Weights of a small image classifier: activation relu6, depths [3, 6, 3].
Rows from block 4 of a small image classifier, named by matrix and row number. Rows with one number belong to one channel. Each number is 500 + 50 x the weight over its row's rms, rounded and kept within 0 to 999. All counts start at 0. Numbers have three digits each.
After each channel's rows are labels from the 100 images, of 14848, where the channel reaches its highest value: "strongest on" is what is common among them. Only what is clearly more common there than usual is listed. The data: streak pictures of flow and ridge fields.
# convs0: expand 3x3 conv (model.blocks.4.convs.0.weight, 192x32x3x3, each kernel summed), inputs 0-31
# convs1: project pointwise conv (model.blocks.4.convs.1.weight, 32x192x1x1, transposed), outputs 0-31

convs0.146:461516543498549549546381482532515469533473410495552564518517408588586443483497466455446537526508
convs1.146:483448484447440408440470517503461459584559464423562482538509507506485580552549567431490477451421
strongest on: high contrast

convs0.153:477574567495446489514467526467509466419531556495520540647467476539453515449411472499527436425508
convs1.153:451512409540504448488560497510534492461535546500504488459518518486511422499440572546479519342598
strongest on: turbulent

convs0.77:445517505483457506477463484537517525604508412551494567458441450484476457545477402576415434557533
convs1.77:550568539483548479523422507539513496526447521474408471436497505376578519562515486561515443511593
strongest on: source

convs0.124:574470460571516498537559525513470501467492503479440480542547564477475581484548666496516549552440
convs1.124:490530514584453525566423534520457555395502471480526559503441625590500503524505542571474484506487
strongest on: loop

convs0.115:505545581488465531490410537525510513578448459517462583460471497456506461485432358557521457471546
convs1.115:444397440429452481485564570473502501548470519482534496514536514507401444462443395455498500586490
strongest on: source

convs0.65:521485506495458512460569443426512490512541513531553464394530519524520465536509508478533591368391
convs1.65:576539510517485528502429554483495513464573636470556402552478511583506539512590461514468490483532
strongest on: source

convs0.89:451563521440532536582536526556539431474476605480450545418507490397543494499493456485467456553568
convs1.89:448479394511511382492611523511528419511503590494476419461494477452488475518561489521472475467560
strongest on: turbulent

convs0.104:532490557495388533473557462437533515514503501560535472515499507546506497515492451499609557366416
convs1.104:466443528544530429518467463423481571410527517433573492406424537476550463527472594509542533499512
strongest on: turbulent

convs0.148:589469435526497465454526531505444460521612614484465410544527533460463530506607493487511498524467
convs1.148:409508457462502506553461462532469471401499470457511564382447549479559436588586491488499486495520
strongest on: turbulent

convs0.166:498533517447432515396467529458509524492570481552435518466429537412502437491479409535405429487500
convs1.166:498459453442448565537553475462515481528555639526543385536506486551524502475534446513450588512497
strongest on: turbulent

convs0.94:516501542490394483435511446450536592556471442561542496470455491548461505542452465591561489413459
convs1.94:532529594561505554557442562405577561423495528423502550526472480514573534462447530527510529536539
strongest on: spiral

convs0.41:394551553597470557550539495496548483573447514577448614462470412522501462489511510517507526493482
convs1.41:489528549464496505479490518502539469440355524482502485482501353472560428453565530448524489556472
strongest on: high contrast

convs0.97:467525509654519491558522480524556427605476464514503539499535427584511515511454556485492559492446
convs1.97:597549451570526378504475544517487418494428484439499513477547478550528546548489575473522471556565
strongest on: high contrast

convs0.26:465473549502545524528523602577447470488514551565415528459478488460505464371415501440488530457473
convs1.26:492497587442582579472580468570463481493485529561510548447546496411513438521564430469518443544464
strongest on: spiral

convs0.81:495516559471458524465560502452525459505524615585484487469493446557494508460415442456538510391414
convs1.81:434412493457528528500525402517465483459497485507498592462507555435481437550536477427628461476467
strongest on: turbulent

convs0.111:475442605494540533526468527547438503485538469629486559470503485529499482430388526462510510444424
convs1.111:515484531386548527494450447567451521459458578507533411537510493443468392493528406517471473522539
strongest on: high contrast

convs0.87:500483535570555547612575496502507466502469491531495506459555494536538539470476608437482621484426
convs1.87:568520559432527520577445493532455459529444482419535521510609521450541486487529565402510531575470
strongest on: high contrast; spiral

convs0.158:530494549597418532469516516501536497616479488582408544461448498513472509474526466539548573431436
convs1.158:443412530582512501436546509471529524471562534584494536460352504537540490456482551527515564467471
strongest on: turbulent

convs0.105:468516462520512456455468603529494392610533507477482555438485507522484432494509365491500554471489
convs1.105:499520422605504473453586473475539478553532553500452413595516468442547552502466433492539453527559
strongest on: turbulent

convs0.106:517545453507459446393536563470527384396535550457487496505481560493500507491552476484539559409539
convs1.106:454563434582426452546563492538540510570568528515507495532471501502438556586559476436563432496454
strongest on: turbulent

convs0.142:476542534466448528515354514517501453535509499480487584495454512476537392493497365527560495502509
convs1.142:507433477424402499511570528448549443503479562499544442523531515499431443479426380482496565483530
strongest on: source

convs0.7:548496512502426506412626451417534543525489472543519460465496521507482570548509542559500523400427
convs1.7:525429528509533508521443490480481589462595563430586514469393584511525525488517515554418491460489
strongest on: spiral

convs0.33:470588487548421471477538421446626520588429497492506519495477468531492539601493487567478490490539
convs1.33:532515501518552514545480553402636531476462508390512509493523455519533518469464557528492609566502
strongest on: spiral

convs0.183:429524521648478535505529485482575452571516511547483548506504423584497472506545517487514574464413
convs1.183:550572473539481511526491470470544456484373505420485448518556371489553494503491516436546522577535
strongest on: high contrast; turbulent

convs0.172:517511488554531455549462580558469443596519583470416512584480483500456546460450446486548486585551
convs1.172:389531473504586455589543528540496433452495462512473556403521478447578431557523522483506477495555
strongest on: pair of whorls

convs0.29:551530483584403511533546445425571479572512506500483458518506488516513579572577539554588538521450
convs1.29:410453445505553463556535394481508478457472459482551505400484500562564488558477604541528531474539
strongest on: high contrast

convs0.135:540576545457424535569455494460551481428544568502485558549445439481581472520542416529562502474560
convs1.135:432432450519473435501592450483513496488516533490571426446459511537582525510576581504595565487511
strongest on: turbulent

convs0.186:519477517596431518484483526503505479615495437577427552473439486524482474500564469530583572486414
convs1.186:442434483541510494443538462524490538477576585594503533495354570505475475553457492552514479450521
strongest on: high contrast; turbulent

convs0.161:515465500534527428458425519562459509554533409528470521543472480530430512497419482556493353554484
convs1.161:515512496443558544556466450500513525472366531445487430518545461484472489506423480577461520549618
strongest on: parallel